A small masked image model, trained from scratch.
Training: 7300 steps, batches of 128.
Data: trained on rendered made-up planets, 48750 training examples, 19.2 epochs.
Rows from block 9 of a small masked image model, named by matrix and row number. Rows with one number within an expert belong to one neuron, the router's apart. Each number is 50 + 12 x the weight over its row's rms, rounded and kept within 0 to 99. All counts start at 0.
After each expert's rows are labels from the 100 images, of 14976, where the router gives the expert most weight on average: "responds to" is what is common among them. Only what is clearly more common there than usual is listed. The data: rendered made-up planets. In brackets: how many of the 100.
# router: router (model.blocks.9.mlp.router.weight, 8x256, trained with AdamW), inputs 192-255
# gate: expert gate (model.blocks.9.mlp.gate, 8x512x256), inputs 192-255
# up: expert up (model.blocks.9.mlp.up, 8x512x256), inputs 192-255
# down: expert down (model.blocks.9.mlp.down, 8x256x512, transposed), outputs 192-255

# expert 7
router.7:69 56 56 52 51 54 52 68 69 67 50 76 38 64 44 51 59 46 65 75 45 51 45 46 56 60 58 39 58 68 40 32 51 48 55 57 53 48 77 37 51 39 62 51 47 50 65 39 44 56 42 66 67 31 52 54 40 47 55 46 48 65 63 50
gate.0:81 63 47 74 71 59 48 43 60 37 46 67 64 47 47 36 43 53 64 35 70 77 60 67 54 58 48 53 37 66 35 61 49 30 48 60 47 43 52 58 53 53 55 86 64 45 57 31 57 41 57 40 59 62 49 34 81 54 51 42 47 49 62 63
up.0:31 46 65 56 46 58 53 72 46 59 53 66 45 56 55 58 45 37 58 41 19 59 65 59 45 50 47 45 58 19 53 36 56 47 63 55 55 43 65 55 70 45 51 44 43 62 54 55 68 36 30 64 57 56 33 73 25 31 57 56 49 67 57 43
down.0:55 38 72 38 61 40 59 67 41 36 35 58 62 54 45 56 55 27 60 37 45 44 54 56 63 41 65 49 28 60 56 61 51 46 55 69 41 50 50 37 32 53 41 41 64 55 55 39 39 66 54 28 48 28 50 50 54 64 33 55 47 52 46 70
gate.1:40 61 50 42 62 82 65 62 51 65 41 64 40 49 74 69 47 58 33 50 50 49 50 49 39 35 53 48 47 48 64 57 41 38 47 35 47 52 56 54 57 55 47 36 45 46 64 63 46 59 23 47 46 86 36 55 53 63 54 45 59 31 58 26
up.1:54 65 52 47 69 55 57 43 65 56 59 62 55 65 70 52 56 49 25 52 33 57 69 34 44 38 44 32 56 42 56 61 68 65 70 59 66 54 45 74 51 47 47 49 64 54 74 55 43 40 50 66 40 48 38 51 45 52 42 37 44 53 55 46
down.1:35 68 36 35 63 43 48 41 35 35 65 52 54 50 36 58 39 55 29 55 51 39 42 56 45 51 77 56 36 41 39 42 42 51 61 37 30 38 42 61 50 70 55 39 64 29 31 48 53 50 50 37 61 69 31 59 59 43 40 50 47 42 52 46
gate.2:49 70 16 74 41 48 07 55 58 41 57 40 30 44 50 49 50 59 42 46 49 51 48 65 46 42 46 71 64 41 51 42 48 37 65 53 42 64 50 45 53 34 45 43 66 39 46 54 75 48 32 58 43 71 46 41 66 57 55 39 39 39 31 58
up.2:59 75 55 73 43 63 33 46 74 53 43 51 23 44 43 38 43 44 36 29 54 44 60 57 41 68 59 22 42 59 51 53 83 51 66 66 57 50 60 51 54 42 50 45 53 50 47 42 59 39 37 57 42 70 58 28 43 46 56 41 68 52 46 53
down.2:40 56 42 45 39 44 54 50 43 43 73 51 26 41 36 56 48 62 60 52 37 54 29 63 39 22 54 70 47 46 59 62 47 44 49 60 42 45 67 59 58 49 39 40 69 54 61 40 45 70 40 65 60 38 82 60 42 20 61 58 50 55 52 71
responds to: rings (99); crescent (53)

# expert 1
router.1:48 32 36 66 57 80 53 42 48 43 53 25 52 35 58 31 56 57 43 47 47 34 50 58 63 58 53 55 69 57 48 47 66 51 52 48 61 45 43 47 45 42 57 31 55 44 35 77 31 44 29 31 42 42 64 48 51 52 44 51 16 47 48 48
gate.10:43 52 47 41 47 47 53 66 51 67 60 49 57 46 70 59 27 60 57 47 58 54 46 65 38 56 40 44 67 32 52 57 34 50 44 34 66 47 39 66 37 65 49 46 42 34 49 59 58 43 54 73 52 69 60 64 56 75 63 74 34 48 48 37
up.10:42 44 34 55 42 48 63 65 43 62 53 54 64 48 51 55 51 41 46 38 49 60 47 62 36 55 47 49 56 45 43 50 42 53 40 45 70 36 53 84 37 68 45 43 45 37 48 57 45 39 56 61 55 62 59 55 38 71 66 62 46 47 46 40
down.10:43 38 56 30 60 70 50 31 51 50 48 49 38 46 28 38 63 51 42 44 50 46 53 64 74 47 46 79 25 56 44 49 52 48 53 64 50 21 55 45 62 46 55 56 68 56 57 26 61 48 50 51 72 43 38 60 55 34 64 41 66 46 60 62
gate.11:36 51 23 38 40 69 28 59 52 52 34 53 53 45 45 44 74 52 41 41 29 68 75 51 51 44 72 52 44 40 10 42 42 53 53 34 51 58 37 57 49 53 51 43 49 46 13 37 43 40 48 44 53 40 41 62 41 51 50 51 41 28 38 59
up.11:54 40 75 61 44 53 47 47 55 51 65 63 44 58 51 59 29 57 67 56 51 40 38 52 64 55 34 44 58 75 73 53 53 17 37 50 58 55 65 61 44 57 48 70 46 69 64 69 55 52 66 35 42 35 47 45 61 46 50 45 50 67 65 37
down.11:42 56 66 68 48 68 50 66 62 64 50 48 50 46 44 43 73 47 38 29 49 76 39 66 51 36 53 68 56 67 47 50 45 55 29 36 51 63 43 55 58 61 58 49 69 59 44 35 38 45 55 53 38 35 65 44 58 55 43 56 39 50 60 32
gate.12:36 54 54 57 46 53 48 51 53 35 57 57 32 60 59 52 58 48 56 55 46 29 53 51 59 36 59 57 55 35 73 49 31 32 59 55 41 59 62 55 54 76 46 62 53 43 49 42 65 43 45 66 62 49 54 51 54 52 48 31 44 31 49 47
up.12:41 50 43 21 54 41 45 69 52 57 54 57 65 29 43 64 50 45 26 47 46 53 50 51 50 56 44 37 40 66 40 54 58 61 52 37 38 40 25 53 44 38 55 40 62 43 39 51 62 58 65 51 43 60 64 35 34 59 54 58 35 65 48 47
down.12:51 79 62 55 51 47 37 44 53 30 49 56 58 53 49 54 44 37 56 56 47 43 65 41 56 59 40 56 37 40 56 50 61 46 58 55 61 53 51 33 53 63 44 31 28 63 64 55 47 41 43 48 43 68 42 50 32 71 66 52 73 25 53 44
responds to: crescent (53); cratered rock (36); lava world (35)

# expert 2
router.2:56 64 50 42 43 52 63 75 54 33 60 46 55 66 55 73 63 43 48 42 44 60 36 38 31 25 44 57 30 44 41 39 67 45 48 38 49 54 46 43 67 52 42 40 62 32 61 36 53 58 63 53 55 58 63 53 38 32 62 48 40 64 40 64
gate.0:42 60 45 39 39 38 41 53 55 35 50 54 57 41 53 48 37 55 70 55 52 61 54 53 51 37 49 52 43 66 42 53 42 48 49 43 50 62 46 56 29 62 50 57 61 41 55 35 54 53 37 57 49 40 44 31 71 58 41 44 47 46 40 48
up.0:61 43 64 60 57 65 56 49 52 55 36 39 42 63 48 54 49 47 38 49 46 42 43 53 35 59 48 51 58 46 45 41 60 46 46 51 43 43 49 44 65 45 60 29 43 63 55 65 62 55 77 40 75 59 51 63 28 43 54 54 60 52 56 52
down.0:43 26 37 32 44 50 51 48 55 64 46 61 43 42 46 23 32 49 61 65 55 68 47 43 56 35 57 54 35 50 53 44 50 52 54 55 53 49 32 56 38 55 70 66 65 54 40 34 55 50 36 66 56 45 54 53 34 65 53 58 49 46 64 43
gate.1:64 49 56 55 61 47 46 59 49 66 44 59 44 52 46 35 27 45 32 60 50 34 37 26 70 58 38 42 64 64 55 47 46 47 36 51 42 50 50 54 51 69 50 32 50 78 32 69 46 40 57 53 25 48 61 26 59 34 59 46 37 43 62 71
up.1:70 62 53 42 55 65 40 43 69 35 57 38 50 45 47 37 69 39 76 53 44 39 58 38 43 61 57 36 29 49 54 44 31 59 52 76 37 51 45 57 33 35 47 32 28 43 71 41 53 61 63 47 61 62 58 54 57 57 47 36 60 63 61 45
down.1:77 48 54 50 41 68 43 44 38 20 63 31 49 38 42 50 58 42 80 57 31 41 67 37 49 61 52 32 37 55 67 51 32 66 38 69 27 49 57 56 33 39 58 42 29 41 64 43 37 63 63 58 44 57 37 47 50 42 42 54 58 63 38 35
gate.2:39 58 65 57 59 60 55 53 48 43 48 65 48 39 36 32 37 42 62 32 22 41 34 63 35 35 46 29 57 63 73 57 44 74 40 42 50 31 59 44 45 48 53 60 62 40 49 49 69 56 52 31 55 48 26 51 60 37 53 54 55 58 74 69
up.2:44 42 33 45 48 47 44 44 56 39 75 41 51 55 63 77 64 53 59 56 81 53 62 33 65 68 32 65 39 46 31 42 62 49 55 50 46 73 45 73 43 43 61 51 43 59 65 40 30 37 41 57 47 66 65 52 58 55 36 42 64 34 29 39
down.2:27 70 48 50 37 58 39 61 26 69 65 35 58 47 36 33 40 40 46 53 68 64 45 60 57 42 29 53 63 60 54 60 55 26 42 51 40 51 68 46 48 49 59 71 41 72 50 56 38 44 33 25 32 39 49 59 37 43 55 56 47 31 42 63
responds to: rings (72); crescent (69)

# expert 0
router.0:64 56 62 40 55 53 63 41 54 65 67 38 43 59 48 60 32 56 30 68 44 22 34 53 49 32 57 40 56 28 40 53 46 35 53 48 32 63 38 53 50 63 37 59 66 44 45 61 34 66 77 36 44 54 42 46 41 30 56 42 67 46 37 57
gate.0:38 52 69 59 55 58 54 36 61 42 34 44 36 51 52 59 58 43 47 45 47 62 63 46 42 47 36 49 43 51 54 49 25 32 23 54 58 38 39 42 73 44 52 48 68 49 61 47 62 25 69 55 70 38 58 62 57 52 69 38 63 37 60 38
up.0:55 51 47 63 45 30 14 64 57 33 22 40 47 65 38 64 67 44 58 35 61 67 63 51 49 18 31 54 44 58 76 36 38 43 33 55 62 53 52 58 54 40 58 62 54 40 42 53 41 49 66 52 78 48 47 54 64 56 54 47 40 59 48 60
down.0:65 54 89 58 52 56 46 58 44 48 35 61 76 72 51 38 54 75 68 49 41 49 44 51 40 43 67 47 54 40 59 27 52 81 43 48 40 69 44 60 50 77 54 49 67 35 59 38 56 61 54 40 63 43 53 47 62 59 50 62 60 46 66 40
gate.1:29 52 51 45 61 57 41 43 35 47 45 56 36 69 41 45 43 42 48 45 46 60 61 69 51 50 51 56 51 41 70 58 32 23 53 37 62 71 59 56 53 54 68 67 34 51 50 57 54 55 41 56 64 48 64 38 54 62 57 68 50 41 39 50
up.1:82 48 41 47 51 24 62 45 35 51 48 56 46 49 52 55 62 57 59 40 64 47 48 43 52 46 54 61 47 28 54 47 46 60 44 29 55 53 43 47 46 64 56 59 80 57 55 29 56 72 78 56 49 24 64 64 34 52 40 33 57 53 57 57
down.1:41 67 48 58 36 48 60 53 65 55 30 23 67 65 66 52 51 65 58 50 63 77 53 57 44 84 75 78 58 45 63 41 47 60 40 61 46 46 50 43 40 46 76 23 46 50 60 57 56 45 48 57 59 54 59 54 74 56 49 42 29 58 71 41
gate.2:36 26 43 56 55 65 59 31 58 35 45 36 58 45 65 24 51 53 58 46 39 69 36 70 50 55 46 35 54 45 63 50 50 54 48 57 49 37 40 44 47 57 44 42 47 63 42 67 59 54 38 56 44 30 56 65 41 49 56 36 39 56 66 50
up.2:40 23 54 38 60 49 52 41 37 53 30 35 71 73 53 49 44 56 51 49 48 77 47 57 40 56 34 69 70 37 52 51 47 54 49 57 61 34 39 54 49 55 36 38 45 66 30 79 49 45 53 52 67 38 58 68 32 37 44 43 50 70 75 56
down.2:47 32 62 45 36 48 61 46 44 58 56 64 64 45 62 29 57 53 60 53 44 55 52 41 50 52 51 47 41 49 55 34 45 31 57 74 57 59 53 42 52 56 56 25 31 66 53 55 60 55 56 46 42 69 58 42 50 58 47 45 73 44 25 31
responds to: rings (72); cloud-covered world (41)

# expert 3
router.3:35 33 48 56 60 62 73 32 65 62 49 44 46 30 60 46 37 33 43 38 62 42 46 59 39 37 34 45 58 34 40 66 46 46 68 55 38 57 34 66 39 57 50 59 46 36 40 59 32 39 67 33 49 51 39 55 35 49 58 54 63 40 36 68
gate.10:56 46 43 41 56 77 48 31 54 70 19 67 40 32 67 44 53 50 53 66 56 52 46 34 55 60 58 48 45 50 55 62 62 46 66 54 48 68 53 37 61 39 60 47 38 42 58 50 41 36 30 63 66 40 43 58 45 50 51 59 43 57 66 44
up.10:59 35 53 60 59 41 51 40 43 24 51 44 28 63 42 42 45 47 79 29 71 50 33 48 46 47 15 41 49 49 51 58 41 57 43 54 48 41 41 28 43 69 31 40 66 63 53 54 31 45 36 56 51 44 46 45 52 57 41 54 62 57 51 57
down.10:49 45 36 51 41 54 55 62 34 49 42 62 69 55 62 55 70 32 42 47 47 35 44 53 67 23 84 61 56 58 44 61 54 43 63 35 55 56 50 70 55 21 66 49 43 59 53 24 56 70 32 50 36 57 58 57 40 61 57 43 50 55 55 62
gate.11:49 67 42 58 62 47 46 45 33 63 46 55 61 32 57 34 52 76 50 39 69 34 55 36 43 70 68 50 50 46 47 60 46 35 70 61 43 65 51 53 37 57 49 50 53 52 50 50 47 65 63 53 30 36 40 48 40 54 43 60 37 69 57 45
up.11:50 67 54 37 59 36 48 45 46 68 65 48 60 56 48 39 46 67 63 53 64 47 45 53 58 79 51 39 66 53 47 63 39 38 77 68 52 61 56 52 59 45 52 52 77 48 65 49 46 62 60 47 41 39 44 37 31 51 61 54 47 79 57 61
down.11:44 53 41 47 55 71 52 33 67 55 63 51 63 66 47 60 57 75 48 47 56 40 39 37 54 33 69 29 43 59 42 57 57 50 45 48 41 36 49 55 60 32 47 40 26 42 52 51 38 50 74 58 58 47 60 58 47 35 67 77 41 40 50 45
gate.12:40 65 45 35 66 53 41 51 57 52 54 56 57 40 33 52 55 56 17 67 56 79 50 37 49 83 55 54 47 58 45 44 51 44 49 43 51 48 49 62 31 37 37 68 52 53 59 38 51 69 40 53 66 49 66 43 44 54 61 29 57 73 68 43
up.12:44 64 48 52 36 29 40 37 60 54 31 62 50 44 32 58 55 34 31 48 57 76 57 55 67 74 59 52 48 74 49 51 34 64 49 53 65 52 69 60 39 44 47 67 65 46 62 43 40 53 50 60 31 43 60 51 33 60 38 52 33 76 50 32
down.12:73 68 21 65 40 51 44 49 61 51 53 37 58 60 52 29 68 30 71 38 50 37 40 33 26 67 42 40 40 73 58 53 62 58 77 43 65 29 47 47 56 41 56 37 44 68 25 48 73 67 53 50 38 58 68 53 53 59 55 61 43 64 32 34
responds to: full (93); glowing rim (86); ocean world (53); kind: lava world (37)

# expert 4
router.4:44 31 47 52 29 27 43 40 47 22 25 54 68 58 40 28 71 48 47 34 31 56 31 32 49 59 36 48 65 55 57 47 47 50 61 38 62 52 42 47 37 43 42 45 45 52 63 66 31 39 44 42 58 68 58 46 67 44 44 60 35 60 62 48
gate.0:45 62 46 47 78 55 41 63 47 38 47 42 35 49 71 41 47 38 36 45 56 50 38 65 17 45 62 66 37 40 55 43 72 62 45 38 47 66 35 51 61 48 75 33 44 52 63 51 59 66 36 36 52 61 48 38 41 84 52 61 41 63 51 85
up.0:61 48 55 46 55 54 61 38 50 38 44 33 44 50 71 60 46 54 50 48 51 70 65 52 62 39 57 46 49 45 46 52 41 52 41 49 43 49 60 54 42 48 41 37 39 28 38 53 44 40 47 76 63 62 61 42 73 55 57 61 40 46 54 47
down.0:40 50 58 48 53 51 60 59 55 54 54 50 42 43 71 73 44 46 54 43 46 68 57 35 58 69 54 38 59 56 32 39 31 40 42 40 53 57 48 58 51 47 60 47 33 25 31 47 49 35 74 51 69 59 44 41 31 30 30 49 55 47 72 51
gate.1:83 55 37 77 51 37 53 40 59 64 35 58 30 50 34 41 48 53 26 59 44 52 52 51 57 68 40 34 40 62 52 44 59 58 53 84 45 52 73 50 51 56 27 30 27 60 48 47 54 70 57 35 60 55 49 38 53 52 43 41 48 62 53 60
up.1:61 45 53 60 38 45 52 41 62 77 33 56 38 52 51 28 37 59 31 52 54 55 56 48 52 51 42 30 49 51 46 65 65 36 58 82 35 63 55 48 50 59 37 30 41 65 46 59 34 60 55 33 47 55 59 30 51 38 48 51 40 56 64 48
down.1:26 57 47 54 73 60 42 60 31 40 29 54 74 45 55 47 56 44 66 61 59 69 51 46 50 41 78 50 48 50 45 45 42 44 58 26 60 49 38 30 43 53 33 67 73 40 36 52 49 30 39 25 55 49 36 39 44 52 41 81 37 28 57 68
gate.2:51 44 69 36 43 33 55 44 41 43 35 59 40 48 41 37 41 60 42 54 21 27 42 37 39 68 64 85 45 29 47 48 57 55 43 54 50 45 59 44 57 46 43 35 57 35 37 60 41 65 43 50 48 53 50 48 25 46 44 51 37 46 50 74
up.2:54 65 69 48 38 41 55 43 41 44 49 71 39 49 29 45 22 59 47 63 25 32 40 55 50 54 68 75 36 26 44 46 62 56 39 56 29 40 71 66 55 39 49 36 44 40 39 68 40 57 47 53 49 43 49 39 35 50 50 49 41 58 57 81
down.2:49 59 23 53 48 87 52 60 57 64 46 36 53 38 55 51 75 31 47 54 80 51 68 54 49 45 64 27 60 72 64 35 60 69 48 46 72 45 49 47 44 49 38 75 59 80 64 40 53 55 39 52 59 35 44 56 58 55 62 54 41 41 49 73
responds to: crescent (89)

# expert 5
router.5:52 33 30 54 60 58 64 37 54 34 42 31 49 62 58 74 70 54 19 38 28 39 34 34 59 61 67 50 61 44 67 42 57 62 45 64 50 67 43 50 41 59 60 70 77 55 64 50 53 54 66 44 67 67 40 40 45 39 39 48 49 62 51 57
gate.10:66 56 49 56 32 33 22 59 58 53 72 53 71 69 53 43 46 62 17 62 54 52 53 54 55 78 34 36 42 44 68 57 48 42 61 69 36 40 57 48 46 32 47 59 47 42 61 22 57 48 51 49 36 62 58 38 68 40 50 49 49 41 54 61
up.10:28 54 50 39 54 59 73 48 45 44 46 45 65 16 52 44 74 31 57 51 46 30 45 50 31 36 58 55 68 57 41 44 38 54 49 45 57 66 41 48 48 70 50 52 66 49 59 81 42 57 31 65 59 57 53 76 35 49 70 49 40 54 47 28
down.10:52 55 52 43 57 19 66 62 45 39 27 63 48 30 21 28 45 41 30 55 45 54 43 61 45 77 31 38 67 51 64 38 70 50 52 33 58 60 56 47 63 50 75 52 76 48 79 54 58 48 40 49 59 56 52 36 69 45 45 46 61 57 45 56
gate.11:28 50 58 39 47 52 53 67 58 48 32 54 45 50 50 21 49 45 38 25 64 43 49 47 53 61 45 58 59 40 53 65 74 24 52 27 51 52 45 35 49 62 57 38 63 61 36 56 69 57 43 46 78 43 55 34 45 44 48 60 53 60 43 53
up.11:57 52 58 47 48 47 46 42 76 38 46 37 64 47 44 69 55 51 21 68 59 25 48 48 49 57 56 53 65 31 61 48 38 66 53 64 85 63 56 40 60 55 45 44 44 45 61 54 59 50 47 38 55 61 59 28 65 26 80 50 51 49 65 36
down.11:50 53 38 47 52 47 69 53 53 42 40 56 65 14 46 61 46 42 37 74 53 59 59 51 52 44 45 40 48 40 54 81 36 42 47 58 39 58 50 50 73 52 42 44 40 50 50 50 58 51 44 56 64 50 54 42 44 23 68 22 26 58 33 56
gate.12:38 53 58 61 11 34 67 59 42 45 59 21 56 69 56 44 58 46 32 56 36 60 53 51 58 42 43 23 49 53 42 44 67 41 37 49 68 59 41 76 60 37 30 45 55 58 51 35 59 46 43 41 52 55 53 62 68 39 41 39 74 39 53 39
up.12:46 91 46 53 83 58 53 43 40 39 60 61 51 39 40 66 40 35 69 37 47 43 53 60 44 52 71 62 74 65 36 47 26 40 71 64 52 52 55 43 66 40 59 42 60 60 59 69 46 58 54 53 46 68 39 35 58 59 66 45 27 46 28 55
down.12:48 31 59 70 60 71 45 35 43 17 56 52 56 73 38 39 45 48 56 45 51 16 54 50 35 50 73 60 70 56 41 52 67 44 75 69 52 50 50 57 66 47 37 65 47 56 44 38 58 48 52 57 45 45 61 46 47 47 41 35 48 44 53 57
responds to: crescent (99); glowing rim (80); cracked ice world (65)

# expert 6
router.6:42 42 46 52 38 39 44 38 53 30 51 68 45 59 71 40 45 41 47 62 64 65 45 50 63 61 42 53 39 40 37 54 24 55 43 49 64 56 33 61 79 49 35 48 51 35 49 63 63 55 51 36 58 39 33 59 47 31 37 65 73 69 53 55
gate.0:71 53 54 68 62 36 54 42 49 52 51 71 41 66 48 18 47 42 49 55 52 60 55 59 59 59 60 62 77 71 71 55 31 28 47 42 48 51 57 18 44 65 51 59 37 55 54 36 31 46 41 59 41 56 42 70 51 52 39 42 39 49 43 39
up.0:45 42 27 43 63 51 54 73 39 97 62 77 55 46 58 34 57 56 42 53 63 67 59 57 39 49 42 40 39 53 60 58 41 50 64 52 49 40 49 41 53 70 36 62 56 48 46 41 22 59 40 68 41 60 33 52 41 45 32 45 43 58 49 52
down.0:64 35 64 45 56 55 61 61 54 26 35 46 46 55 57 52 56 51 61 62 59 22 42 57 66 43 56 45 47 43 52 68 77 64 67 59 48 41 38 61 50 24 42 41 59 62 61 50 65 39 51 38 30 36 41 49 31 82 33 55 51 22 45 49
gate.1:51 38 51 60 50 52 54 43 45 33 52 33 41 60 27 33 41 28 36 55 32 56 60 63 34 47 55 31 60 49 71 63 35 73 50 49 46 75 44 41 55 71 52 36 75 40 58 52 80 53 25 44 49 23 62 33 76 46 37 70 49 39 65 69
up.1:56 69 71 36 30 59 50 58 54 48 50 59 50 56 64 76 41 31 74 43 55 52 51 37 66 62 49 64 37 52 42 53 41 45 50 57 48 32 57 62 42 39 48 48 29 75 57 44 53 36 40 51 50 52 44 49 35 57 65 31 77 57 38 37
down.1:38 48 38 58 77 46 49 41 28 39 66 46 55 48 57 32 28 40 29 64 49 54 29 53 44 45 41 24 66 58 60 53 41 54 54 45 39 25 52 27 41 66 35 42 66 41 40 51 53 35 40 68 45 53 25 54 37 47 58 61 46 41 29 59
gate.2:51 53 36 35 49 49 61 44 43 56 43 48 46 58 58 61 56 51 25 70 67 45 29 51 53 43 51 46 54 68 17 51 26 48 62 51 49 54 51 52 50 36 45 51 64 56 48 64 75 39 70 43 47 52 47 57 42 44 48 56 41 66 40 60
up.2:44 59 52 52 68 58 50 41 56 56 48 53 52 57 52 55 64 53 27 62 53 40 34 63 71 39 49 56 67 86 25 45 28 52 48 48 60 60 65 46 41 46 48 45 71 44 42 65 74 36 56 56 45 59 40 67 57 80 54 60 18 59 46 49
down.2:41 41 64 41 50 37 38 44 64 42 51 60 53 50 53 46 49 41 54 39 61 67 64 60 43 53 68 48 54 39 69 46 57 65 58 54 37 58 50 54 71 33 52 31 34 42 63 30 56 71 50 70 52 64 36 67 41 43 51 46 64 41 41 59
responds to: rings (62)